A small sound classifier, trained from scratch: arch tc_resnet, activation relu.
Rows from block 4 of a small sound classifier, named by matrix and row number. Rows with one number belong to one channel. Each number is 200 + 30 x the weight over its row's rms, rounded and kept within 0 to 999. All counts start at 0.
After each channel's rows are labels from the 100 clips, of 14848, where the channel reaches its highest value: "top examples" is what is common among them. Only what is clearly more common there than usual is listed. The data: Morse code for random letters and digits, with fading, noise and interfering tones.
# convs0: first width-7 conv (model.blocks.4.convs.0.weight, 192x192x7, each kernel summed), inputs 64-127
# convs1: second width-7 conv (model.blocks.4.convs.1.weight, 192x192x7, transposed, each kernel summed), outputs 64-127

convs0.91,169,197,194,213,245,147,185,187,228,148,184,164,193,175,179,175,169,154,217,163,249,215,184,137,227,206,210,219,241,135,220,184,194,223,244,176,216,180,201,204,167,152,181,166,197,207,191,163,153,211,132,133,223,217,218,223,211,216,221,211,227,193,203,220
convs1.91,205,200,158,194,165,202,206,211,191,200,219,217,165,214,148,160,210,223,262,168,211,185,248,275,168,221,234,210,196,147,148,185,253,198,220,208,286,188,199,211,199,196,210,205,212,207,206,188,187,204,308,226,197,243,181,196,181,208,207,225,177,225,176,185
top examples: speed: fast

convs0.77,197,183,181,168,144,197,195,109,184,158,186,182,206,233,140,126,192,181,234,165,198,159,178,135,198,208,150,184,167,197,182,68,186,166,189,211,196,183,209,103,179,228,199,203,187,172,208,166,211,199,179,209,193,200,201,207,113,187,138,215,235,165,220,225
convs1.77,238,192,188,168,148,207,209,172,193,203,232,225,176,195,227,208,233,134,130,215,114,198,209,187,189,205,225,199,203,203,173,143,222,228,204,198,208,176,230,254,183,228,188,259,170,208,217,227,248,174,175,176,212,197,221,223,146,191,231,189,218,137,219,160
top examples: thin (high-pass); rumble; pink noise; muffled (low-pass)

convs0.63,225,216,215,223,176,210,202,234,159,211,194,188,181,209,247,166,225,173,155,204,155,197,227,198,137,210,183,151,146,204,201,240,204,183,189,244,189,159,215,217,198,180,218,140,223,207,141,195,182,185,195,220,201,224,214,165,162,170,167,214,225,190,203,173
convs1.63,188,190,202,249,251,212,206,210,165,204,177,185,177,196,191,165,219,205,130,181,238,203,222,224,239,171,223,242,203,216,190,188,191,175,197,199,212,224,205,151,162,182,197,233,214,122,163,214,210,173,195,156,229,174,212,200,207,179,186,212,236,167,177,251
top examples: clipping

convs0.172,193,189,178,180,211,202,256,169,186,200,185,247,199,240,182,203,231,205,238,208,209,216,244,233,239,190,166,191,191,215,154,263,176,186,196,159,212,204,229,192,224,207,147,201,183,196,204,204,172,195,219,217,165,158,215,206,222,199,222,218,216,276,225,203
convs1.172,206,178,224,168,213,224,192,219,165,228,234,200,201,187,203,231,184,232,197,141,194,220,183,193,220,204,216,195,212,200,213,232,171,224,216,219,206,201,172,171,196,207,228,207,176,211,157,228,180,167,157,207,212,216,214,217,218,137,208,161,219,252,173,207
top examples: tone: low

convs0.187,207,210,203,190,151,186,207,128,222,183,233,189,183,192,164,97,188,188,206,171,146,216,182,166,232,196,170,185,136,200,200,130,190,165,189,157,189,233,193,89,190,205,214,201,201,195,184,205,209,231,206,206,199,212,209,215,118,166,202,209,159,185,216,200
convs1.187,164,240,228,172,175,233,171,199,248,256,181,201,220,228,188,263,145,187,187,184,110,129,184,219,227,198,192,191,150,188,224,201,169,219,189,190,169,181,193,278,205,216,215,264,232,185,236,187,190,230,158,199,190,158,216,171,155,221,200,193,173,186,139,153
top examples: clipping

convs0.102,171,194,181,212,229,166,171,171,215,196,200,206,223,163,208,194,233,211,207,207,194,200,166,175,214,179,194,230,206,197,204,167,210,166,202,211,194,232,176,212,162,177,125,181,201,179,222,116,149,188,230,113,218,116,204,218,223,225,188,180,229,166,184,193
convs1.102,307,182,200,182,155,230,204,176,186,274,196,192,207,242,186,192,207,150,242,258,189,196,215,254,193,222,160,189,176,182,227,170,216,175,196,155,205,205,210,197,206,197,163,170,176,245,171,215,211,245,198,211,206,206,156,201,219,219,237,248,219,207,122,220
top examples: reverberation

convs0.143,227,206,186,243,206,265,194,210,213,243,196,278,193,244,228,211,271,240,228,205,221,224,180,175,176,195,207,200,197,208,188,187,247,213,190,239,259,197,214,186,169,172,254,194,222,217,229,194,199,186,195,240,202,219,220,189,263,177,231,245,225,199,189,259
convs1.143,94,234,169,229,194,180,204,229,232,188,210,189,211,213,172,229,205,210,187,233,224,200,202,163,220,218,159,209,211,157,136,233,202,198,187,152,228,192,208,186,236,212,232,167,257,205,206,216,210,188,190,172,242,199,178,173,247,188,192,241,199,242,164,229
top examples: tone: middle

convs0.69,159,216,198,201,193,215,182,204,210,159,231,177,214,202,167,188,207,210,232,182,213,239,219,230,232,246,203,206,163,166,189,268,150,217,198,189,181,199,176,202,204,175,107,185,183,160,181,181,241,179,213,215,193,175,223,197,154,249,239,202,166,138,173,214
convs1.69,251,176,180,238,167,208,183,180,236,181,201,194,166,183,186,226,208,218,199,193,218,135,177,192,251,175,184,237,175,181,195,150,202,226,168,201,207,204,219,233,208,194,259,185,200,162,228,215,160,197,217,157,185,202,194,220,159,253,221,171,175,160,173,220
top examples: tone: middle

convs0.88,199,187,199,192,234,213,161,227,215,254,182,197,207,142,180,225,203,254,157,206,222,229,232,174,207,206,231,236,241,229,270,182,162,219,161,202,218,211,211,208,161,174,203,240,199,151,204,156,155,169,191,194,222,210,154,245,166,217,261,211,193,149,153,228
convs1.88,189,196,201,167,166,233,254,142,234,175,179,190,170,215,187,245,172,255,227,205,172,211,216,209,231,243,216,159,257,220,215,177,210,184,197,196,223,237,166,193,185,220,196,209,223,185,175,250,208,220,222,216,177,235,181,232,197,157,150,183,185,192,192,243
top examples: speed: fast

convs0.114,108,175,167,197,187,164,218,216,193,199,179,192,145,197,172,224,163,203,213,201,174,203,195,232,140,221,220,232,217,212,198,205,171,184,194,150,146,166,173,184,216,187,198,206,165,197,200,192,201,199,209,219,143,256,185,153,124,219,184,198,176,172,214,235
convs1.114,215,218,235,189,200,159,165,239,153,259,239,254,243,135,233,210,208,169,197,222,229,238,165,193,195,187,201,180,197,192,215,240,158,204,205,192,172,187,203,231,152,191,159,198,180,237,189,209,226,201,166,191,170,265,202,195,139,204,163,169,231,171,156,203
top examples: muffled (low-pass); rumble

convs0.48,194,233,216,175,213,219,203,146,208,189,213,193,200,167,182,118,187,186,207,219,146,225,203,180,169,207,177,196,145,175,226,185,184,121,209,171,188,184,199,146,219,225,182,181,222,180,159,179,180,231,176,213,231,230,219,195,130,189,163,189,160,196,220,182
convs1.48,162,281,183,179,177,217,161,160,193,175,183,225,216,217,207,209,164,221,209,236,183,155,241,262,185,209,231,231,179,187,204,183,204,215,178,233,204,216,189,226,251,153,209,213,187,190,228,154,168,179,221,201,158,173,197,153,172,232,195,168,137,211,216,192
top examples: tone: high

convs0.125,202,191,201,171,158,212,150,193,186,189,233,213,185,216,197,139,200,131,199,199,209,148,192,171,197,237,190,178,167,200,218,155,194,197,191,175,210,257,179,124,198,240,182,202,178,184,185,198,219,222,219,226,203,208,215,205,119,162,180,170,189,202,184,149
convs1.125,175,195,211,237,192,240,191,250,267,211,182,211,194,216,199,213,168,151,140,215,157,224,187,177,269,216,239,210,194,171,197,216,232,209,216,189,199,188,210,262,231,230,212,201,212,147,202,217,216,194,194,238,161,199,234,193,149,246,240,238,208,181,193,185
top examples: speed: slow; rumble; muffled (low-pass)

convs0.188,182,179,175,194,162,192,195,220,190,194,196,187,155,191,210,231,184,174,177,170,192,260,247,267,229,239,217,167,175,217,187,237,185,228,150,160,124,204,234,218,203,150,216,191,193,177,162,259,223,200,214,221,143,225,219,194,114,205,159,240,139,184,198,174
convs1.188,259,224,230,257,223,207,200,190,246,147,194,198,247,216,186,188,214,181,213,153,231,176,197,166,205,199,246,196,191,201,214,206,201,207,227,211,206,202,182,197,213,222,178,188,212,175,212,172,205,199,198,196,171,223,199,165,166,245,214,226,230,137,155,198
top examples: mains hum; clipping

convs0.43,214,213,209,206,197,222,223,202,231,232,202,243,224,255,212,204,243,206,181,204,213,216,213,163,228,217,190,188,213,182,208,190,209,197,196,187,183,204,180,211,179,183,208,216,196,167,208,229,228,179,221,154,208,159,220,238,209,199,274,199,240,212,158,157
convs1.43,169,205,203,212,214,209,179,198,216,168,197,204,179,206,218,205,186,215,215,241,212,201,217,249,202,181,226,184,209,169,206,240,251,175,204,215,196,212,204,220,180,187,202,241,246,180,178,185,202,211,121,242,206,214,242,229,205,167,203,197,301,207,164,224
top examples: pink noise; reverberation; clipping

convs0.35,165,214,222,181,239,184,192,204,227,190,154,222,194,205,183,172,196,188,202,215,146,214,177,243,188,158,215,199,165,189,175,239,209,163,184,151,138,240,176,197,175,216,183,201,215,217,191,202,209,173,212,257,161,162,156,233,182,233,210,217,191,182,213,225
convs1.35,220,203,145,247,169,219,202,164,212,190,188,254,212,185,188,207,208,253,238,144,192,195,233,208,204,222,233,218,194,202,193,169,254,192,231,274,217,231,169,205,203,166,258,195,178,198,230,193,171,205,248,167,224,182,135,222,217,148,183,202,193,222,148,184
top examples: tone: high

convs0.27,183,212,203,186,204,195,171,197,183,186,202,169,212,229,195,200,186,203,163,216,208,171,193,199,163,225,220,187,233,208,208,228,202,216,185,200,191,175,195,191,199,165,36,215,220,209,228,145,202,155,193,214,185,165,196,202,200,190,189,200,215,171,165,166
convs1.27,285,135,177,235,220,206,224,211,162,221,204,143,180,183,187,223,240,200,205,214,212,217,207,214,232,191,191,236,240,232,200,166,208,187,159,182,185,203,210,195,178,144,273,203,175,204,195,239,192,197,189,140,221,182,190,177,165,214,243,156,183,187,202,180
top examples: tone: low; reverberation

convs0.179,146,198,199,232,221,205,247,139,202,160,177,172,165,229,194,170,235,161,237,190,151,189,163,133,104,243,164,251,255,207,187,184,192,221,210,183,168,171,188,154,182,198,192,202,134,198,245,220,254,200,232,187,217,150,199,212,205,243,148,219,167,213,203,202
convs1.179,255,201,199,163,184,213,141,159,230,221,237,257,206,218,236,209,166,190,272,111,104,167,186,207,203,163,188,199,247,145,209,206,197,174,260,270,175,183,202,253,235,90,171,187,190,221,193,143,128,217,210,182,188,233,187,186,179,194,200,196,166,145,207,202
top examples: tone: low

convs0.54,239,186,178,177,180,235,130,230,174,195,190,157,229,175,220,203,161,210,157,185,201,181,192,206,205,209,201,179,212,201,149,232,209,214,254,205,182,239,187,174,206,186,171,228,194,162,187,142,184,184,148,184,193,224,236,187,183,225,203,150,200,181,152,145
convs1.54,217,186,207,184,204,184,235,126,223,199,249,131,130,201,196,212,242,191,147,163,200,216,183,209,202,216,208,256,233,180,191,146,188,238,190,143,190,232,234,217,195,217,184,259,219,140,203,230,219,190,214,234,163,243,214,222,216,212,247,243,199,152,231,175
top examples: white noise

convs0.40,129,167,155,233,186,220,256,210,220,161,174,192,181,197,188,197,208,195,199,210,219,134,199,185,191,213,153,119,228,223,190,183,205,193,179,181,150,210,223,208,213,191,187,209,211,187,229,216,211,91,283,225,196,165,148,224,195,222,201,227,185,223,163,203
convs1.40,233,187,191,209,166,222,183,216,148,183,224,204,211,225,185,224,244,217,265,207,199,194,239,184,200,216,225,184,217,130,121,246,247,184,195,183,202,208,155,179,191,207,195,168,252,230,179,194,204,198,200,196,170,183,210,205,218,222,104,192,181,271,176,223
top examples: quiet level; tone: middle

convs0.16,258,200,202,236,187,230,151,185,161,210,240,227,197,190,212,173,237,201,177,204,189,195,204,245,178,160,233,196,188,188,217,205,258,252,172,223,232,164,237,222,194,222,261,183,194,207,188,215,198,186,163,213,211,264,199,159,204,180,178,149,222,207,224,210
convs1.16,150,216,155,204,223,152,189,228,174,215,226,256,179,133,233,189,172,196,161,239,192,185,231,256,190,210,184,245,185,207,220,217,159,169,166,205,197,167,196,192,144,183,191,225,240,203,227,186,197,221,181,147,244,213,156,180,227,179,193,208,215,213,160,265
top examples: clipping; mains hum

convs0.50,152,251,199,255,216,222,188,146,202,184,228,240,195,167,214,214,160,148,205,249,250,171,172,169,134,192,232,198,214,135,179,179,182,160,198,208,211,202,243,216,202,194,173,242,184,179,224,175,167,209,142,207,218,243,250,192,172,194,191,220,192,232,185,254
convs1.50,190,269,171,223,150,254,203,179,249,180,162,206,172,232,190,221,178,267,245,244,194,162,172,179,189,162,197,236,220,172,183,143,184,228,229,182,227,190,173,213,263,214,251,225,218,144,195,208,222,197,193,185,204,212,181,172,229,164,172,186,213,228,153,182
top examples: tone: high; clipping

convs0.103,168,194,206,178,227,199,152,247,234,209,174,154,183,224,178,207,213,200,119,195,232,135,192,253,209,155,181,185,219,198,164,214,218,212,152,188,207,174,169,199,243,129,202,204,199,149,178,184,184,146,194,178,173,153,206,207,198,181,221,173,192,141,149,213
convs1.103,173,219,213,250,195,190,204,164,257,159,179,170,189,253,171,187,258,209,245,177,216,219,201,166,239,229,174,196,210,178,142,187,207,208,186,192,222,242,188,212,241,207,230,145,204,193,210,208,173,215,220,165,224,145,208,188,234,240,212,205,254,190,163,183
top examples: speed: fast; tone: middle

convs0.191,224,184,193,143,207,207,174,176,192,197,153,166,193,191,261,233,211,261,237,193,203,209,230,225,235,152,161,180,206,226,218,211,264,204,198,170,188,224,168,177,282,190,198,245,222,197,186,188,182,202,144,171,240,123,165,195,171,197,229,197,228,156,174,175
convs1.191,176,199,192,231,178,230,200,146,210,138,196,199,164,218,199,191,206,175,247,177,185,203,226,180,202,265,205,221,225,201,176,170,270,236,180,227,214,234,221,209,238,194,207,178,179,187,198,207,199,211,246,170,220,156,174,222,218,209,190,196,230,162,224,142
top examples: tone: high; speed: slow

convs0.98,197,236,245,236,229,222,195,224,186,184,214,218,237,213,186,195,188,201,216,228,232,188,183,169,202,213,194,223,227,215,273,217,179,228,182,210,220,231,175,215,203,169,208,250,200,230,212,177,168,213,200,196,200,239,212,222,176,231,192,243,209,181,225,253
convs1.98,183,214,200,168,175,110,147,196,190,193,191,240,192,193,168,209,154,194,196,203,202,170,265,306,184,199,191,172,197,171,193,150,221,197,174,198,250,175,191,214,159,198,167,244,230,200,187,201,206,255,247,240,190,225,164,227,181,195,209,151,202,228,203,221
top examples: speed: fast; tone: low; the character "v"

convs0.92,182,186,181,194,182,250,158,217,194,191,199,177,180,216,216,193,204,134,187,209,191,176,226,186,200,257,199,185,192,209,196,216,195,195,207,205,181,225,180,203,163,190,91,196,214,208,192,184,215,195,218,189,186,133,197,212,182,221,166,187,224,230,161,176
convs1.92,212,184,216,229,200,185,199,211,246,169,215,233,157,208,213,220,210,188,176,169,189,208,198,198,236,205,238,221,195,225,288,189,204,235,196,174,214,197,219,228,191,198,227,220,196,164,197,201,210,193,240,153,178,209,220,233,172,224,246,174,219,175,185,203
top examples: rumble

convs0.113,220,199,188,249,146,142,192,240,192,216,231,153,243,177,216,194,192,208,116,220,199,205,224,179,167,178,214,148,210,198,192,218,201,212,221,198,208,190,193,222,207,156,187,192,241,231,161,180,137,204,191,154,189,175,208,180,152,153,176,231,178,169,215,158
convs1.113,176,197,203,219,244,207,202,208,215,244,203,188,203,175,204,198,225,222,255,155,239,260,188,190,206,224,211,247,198,188,226,188,237,211,193,187,201,167,236,226,184,182,181,166,245,181,210,207,208,201,221,220,235,159,249,150,151,218,168,216,191,231,125,113
top examples: speed: medium; tone: middle

convs0.22,194,139,148,282,157,225,211,160,162,201,182,176,217,196,152,168,210,191,178,213,223,132,195,176,168,211,148,149,193,186,196,167,187,215,146,201,153,201,222,187,202,178,182,200,158,222,170,182,172,171,259,200,196,162,141,178,165,221,209,201,151,196,173,248
convs1.22,213,161,205,239,181,200,177,214,157,191,188,271,167,194,216,209,178,189,312,204,185,237,200,207,208,226,152,131,209,146,139,228,237,179,187,201,183,180,162,201,188,117,200,157,257,232,187,214,247,192,182,208,168,186,203,202,198,229,157,174,215,253,188,220
top examples: quiet level

convs0.146,158,206,181,140,216,169,188,256,245,205,213,191,163,217,147,126,169,216,140,208,217,162,233,258,176,197,209,151,185,190,204,260,182,207,157,160,177,260,234,288,195,192,197,210,193,139,194,234,212,133,203,197,165,183,202,199,155,196,245,216,168,196,191,219
convs1.146,212,202,235,269,197,233,184,209,260,158,209,211,220,245,208,184,165,172,279,196,292,208,196,193,215,219,210,179,190,196,199,199,207,180,175,209,189,202,198,260,146,182,223,119,238,211,148,166,160,222,197,165,208,143,232,190,177,183,153,186,210,228,177,195
top examples: tone: middle; mains hum

convs0.167,213,159,157,173,184,226,166,230,157,222,143,151,217,190,183,172,193,221,179,181,194,189,190,232,181,153,172,145,203,190,181,216,226,217,144,178,211,188,160,205,241,156,206,188,179,163,165,207,152,92,178,180,152,164,149,192,222,150,213,190,218,185,144,126
convs1.167,164,155,190,295,206,243,206,160,266,141,210,164,178,223,244,209,260,198,219,172,222,226,184,117,229,245,209,206,233,189,206,182,215,174,216,238,198,211,238,219,231,195,243,148,211,178,200,196,201,173,204,192,247,189,211,223,223,175,174,203,224,205,163,175
top examples: tone: middle

convs0.168,211,181,185,200,156,205,170,208,206,205,146,174,228,210,252,164,227,275,181,134,154,223,225,187,207,185,155,197,201,237,193,166,184,175,254,181,152,185,149,202,186,142,193,187,172,195,175,175,174,252,223,135,159,176,167,173,180,218,229,225,208,148,159,183
convs1.168,170,205,230,221,234,239,197,171,217,196,177,193,150,206,242,192,189,202,216,174,195,227,201,188,208,183,278,201,213,176,154,232,193,200,256,215,189,225,199,224,213,181,207,209,193,195,203,164,222,230,179,240,233,190,240,195,179,163,194,199,225,222,150,186
top examples: pink noise; thin (high-pass); clipping

convs0.89,183,171,214,175,128,210,181,213,178,175,266,215,218,210,202,219,214,199,250,230,228,185,194,185,196,242,217,232,177,203,203,196,204,245,195,239,221,202,184,205,75,225,190,163,218,228,208,227,204,171,221,222,153,245,192,229,213,188,188,201,259,183,193,151
convs1.89,185,179,240,167,266,161,189,200,185,199,220,225,198,208,215,232,183,163,155,240,176,264,222,187,235,207,158,234,221,207,188,211,177,181,154,147,207,207,191,226,242,171,189,231,220,226,205,177,185,108,215,180,203,225,167,236,204,167,202,221,221,236,203,247
top examples: tone: middle

convs0.156,166,209,214,145,235,168,165,239,190,198,166,181,205,162,219,193,208,193,200,201,193,233,241,263,161,218,172,214,205,210,178,189,171,200,200,129,198,195,152,173,145,165,183,135,160,176,214,196,212,185,204,252,212,207,247,234,181,177,204,212,213,139,212,159
convs1.156,226,241,211,244,184,239,249,174,251,179,191,181,258,201,224,203,251,223,163,192,218,165,203,111,217,230,223,214,223,217,184,239,229,203,193,206,195,208,195,159,213,186,188,197,192,180,177,198,192,206,193,171,166,184,204,207,235,197,142,142,228,226,157,180
top examples: speed: medium; tone: high

convs0.61,160,179,193,189,201,177,169,202,204,171,162,219,197,170,218,222,213,211,209,216,219,194,179,211,210,158,198,225,256,207,218,192,216,177,228,206,193,212,186,194,214,140,208,203,221,170,225,141,180,189,191,90,193,153,171,226,277,258,230,181,184,202,171,205
convs1.61,291,174,180,237,172,225,181,160,195,235,197,265,211,234,146,198,190,196,223,220,193,161,218,212,209,180,200,212,193,246,242,197,186,178,222,187,221,233,206,198,200,203,157,194,185,241,154,193,198,272,231,199,218,214,172,207,261,188,234,238,192,238,166,226
top examples: tone: high; reverberation

convs0.26,254,205,176,214,185,205,161,122,167,238,199,207,143,224,145,197,179,183,181,140,193,198,193,201,178,167,179,216,207,202,177,131,243,197,189,203,252,207,268,171,227,204,249,177,188,155,223,190,225,238,164,193,206,252,179,174,197,206,187,192,166,197,190,227
convs1.26,144,221,196,199,175,182,186,194,185,186,231,213,209,202,195,149,165,166,225,261,216,188,154,179,188,202,164,199,206,235,252,230,183,210,164,191,206,214,152,150,168,220,179,236,175,179,188,186,190,246,133,133,219,178,143,172,168,205,211,174,238,217,194,269
top examples: muffled (low-pass); pink noise; clipping

convs0.95,225,192,209,238,208,229,211,195,172,216,187,179,226,230,194,213,192,226,236,225,198,267,178,194,169,207,212,215,237,250,225,236,213,204,210,243,227,196,183,226,231,183,223,251,203,244,211,215,216,214,142,222,206,162,169,164,200,261,210,187,198,165,187,215
convs1.95,146,177,167,205,171,213,225,134,238,157,195,214,155,214,193,234,210,207,213,220,180,192,220,202,216,227,216,217,257,191,185,180,251,179,197,185,217,210,176,235,224,220,207,189,257,169,184,169,210,219,244,189,213,205,147,186,214,165,185,197,185,207,182,205
top examples: speed: fast; tone: middle

convs0.84,193,214,189,160,216,199,138,131,187,172,166,158,195,208,173,191,177,186,157,193,198,226,198,166,185,161,182,209,210,198,202,174,219,195,222,215,208,198,215,203,222,160,66,194,208,169,207,146,182,197,162,130,190,142,195,203,222,187,146,161,196,176,139,179
convs1.84,248,178,198,207,197,235,245,176,201,267,152,160,188,242,210,189,224,173,195,206,199,182,240,186,183,218,177,223,223,244,199,182,247,204,199,152,209,198,203,199,199,232,248,220,165,190,187,232,230,199,186,174,216,158,170,208,217,212,230,292,181,208,175,192
top examples: reverberation

convs0.173,226,158,178,225,114,217,135,163,138,200,168,199,243,201,169,202,189,232,200,192,208,175,217,216,180,190,194,199,213,194,185,192,187,183,207,223,202,238,164,161,260,214,208,235,176,147,212,141,159,154,118,196,223,213,215,212,198,230,191,149,188,202,159,160
convs1.173,188,151,214,230,196,205,199,161,216,171,203,183,106,222,177,224,245,180,164,179,162,258,206,182,221,247,214,238,229,193,198,186,227,241,216,163,196,247,233,213,226,209,161,252,173,132,188,240,209,211,188,247,168,231,205,206,213,194,245,218,185,167,224,184
top examples: white noise

convs0.121,188,163,202,194,196,147,234,157,228,192,262,233,211,203,188,201,194,215,276,238,248,244,196,170,180,234,199,182,204,198,218,234,163,244,201,270,214,200,154,244,158,229,174,198,211,242,229,216,213,167,219,220,186,192,187,234,127,204,200,204,225,111,209,200
convs1.121,189,162,232,149,267,148,168,172,184,188,194,200,224,209,219,210,154,212,159,239,158,176,230,229,208,197,146,225,202,225,235,156,150,139,134,170,193,210,185,204,163,189,172,215,202,208,147,165,166,188,202,202,221,224,154,246,161,204,206,151,217,219,233,235
top examples: clipping; thin (high-pass)

convs0.13,137,194,194,211,200,230,227,179,226,215,220,211,200,189,201,249,180,262,203,169,247,190,171,214,175,213,194,181,228,213,211,203,210,139,170,251,211,138,207,240,219,250,164,189,297,261,168,229,228,177,220,220,194,184,153,171,230,220,238,214,193,180,173,243
convs1.13,215,191,218,175,186,195,199,216,273,208,205,202,202,228,176,323,192,234,197,221,201,204,176,201,220,195,172,168,202,182,187,254,238,227,187,139,205,177,211,251,203,202,199,130,296,204,219,196,153,169,198,215,184,187,180,155,190,192,202,177,195,223,175,180
top examples: tone: middle

convs0.55,182,165,167,206,210,205,220,189,190,199,172,189,155,188,172,193,187,220,204,195,168,185,187,186,151,180,171,139,184,209,189,174,151,194,158,190,101,97,201,210,174,198,183,226,194,194,208,202,173,153,200,253,180,238,186,174,125,210,147,173,174,210,226,193
convs1.55,207,224,213,210,176,209,218,190,157,223,238,247,200,164,247,182,253,142,158,189,207,259,181,193,203,209,153,211,202,156,160,224,178,210,197,247,154,234,175,227,143,234,182,193,184,191,202,190,223,184,198,169,141,184,179,203,175,209,154,205,256,219,162,162
top examples: quiet level; speed: fast

convs0.7,255,191,167,184,218,184,215,183,157,221,172,187,180,223,174,174,134,197,197,171,168,214,220,241,148,120,189,194,209,185,170,209,183,188,181,225,190,179,190,168,236,220,229,197,180,169,225,177,171,230,164,244,211,237,217,192,153,156,157,195,217,188,267,192
convs1.7,163,207,188,191,197,183,222,205,175,201,267,223,181,180,212,165,184,214,192,168,195,208,231,183,174,181,219,212,206,212,183,231,191,218,213,182,209,197,196,170,160,217,179,222,182,213,153,242,225,220,194,118,217,245,218,201,196,213,221,189,230,186,161,205
top examples: mains hum; thin (high-pass)

convs0.10,209,200,168,152,187,195,166,251,181,187,201,170,208,195,191,183,164,197,228,198,215,206,201,193,200,207,181,193,174,196,206,238,174,180,170,183,177,213,193,217,208,229,93,197,212,152,172,155,174,194,193,205,163,201,171,182,129,222,221,149,226,142,191,173
convs1.10,209,146,208,234,228,221,243,192,191,218,224,165,173,195,161,188,231,225,254,212,207,215,200,207,223,182,201,207,185,242,234,164,168,227,165,183,197,210,217,221,186,177,306,205,211,186,229,213,167,188,192,166,214,160,185,195,154,223,215,214,184,135,179,164
top examples: speed: fast; tone: middle; mains hum

convs0.86,218,201,210,229,150,205,214,163,202,148,225,198,194,224,176,235,164,219,214,249,214,217,151,170,209,211,251,220,236,207,183,213,151,246,223,182,194,193,185,190,207,183,187,207,219,207,219,159,172,202,184,192,200,240,198,207,185,246,195,174,196,160,139,199
convs1.86,178,205,212,183,206,250,170,167,230,204,195,254,162,185,169,235,175,235,199,249,187,166,177,228,241,139,240,201,214,203,236,140,185,186,172,206,236,215,188,203,221,208,205,232,234,168,172,225,186,186,203,209,186,266,225,221,215,134,176,174,176,232,204,198
top examples: speed: slow

convs0.129,185,206,179,202,175,204,170,229,193,179,206,212,184,160,226,221,180,199,184,219,209,213,203,196,170,231,237,211,211,210,183,230,175,187,184,185,182,217,202,185,211,165,100,204,205,192,219,147,171,199,195,204,194,195,190,204,203,237,215,118,181,198,161,190
convs1.129,251,181,178,245,189,260,226,195,172,248,216,215,164,213,186,213,205,208,210,212,206,183,149,237,218,138,222,189,199,217,201,168,164,203,164,209,190,220,227,214,201,192,274,209,205,198,214,239,201,180,164,160,190,190,215,213,183,235,242,194,192,191,229,144
top examples: rumble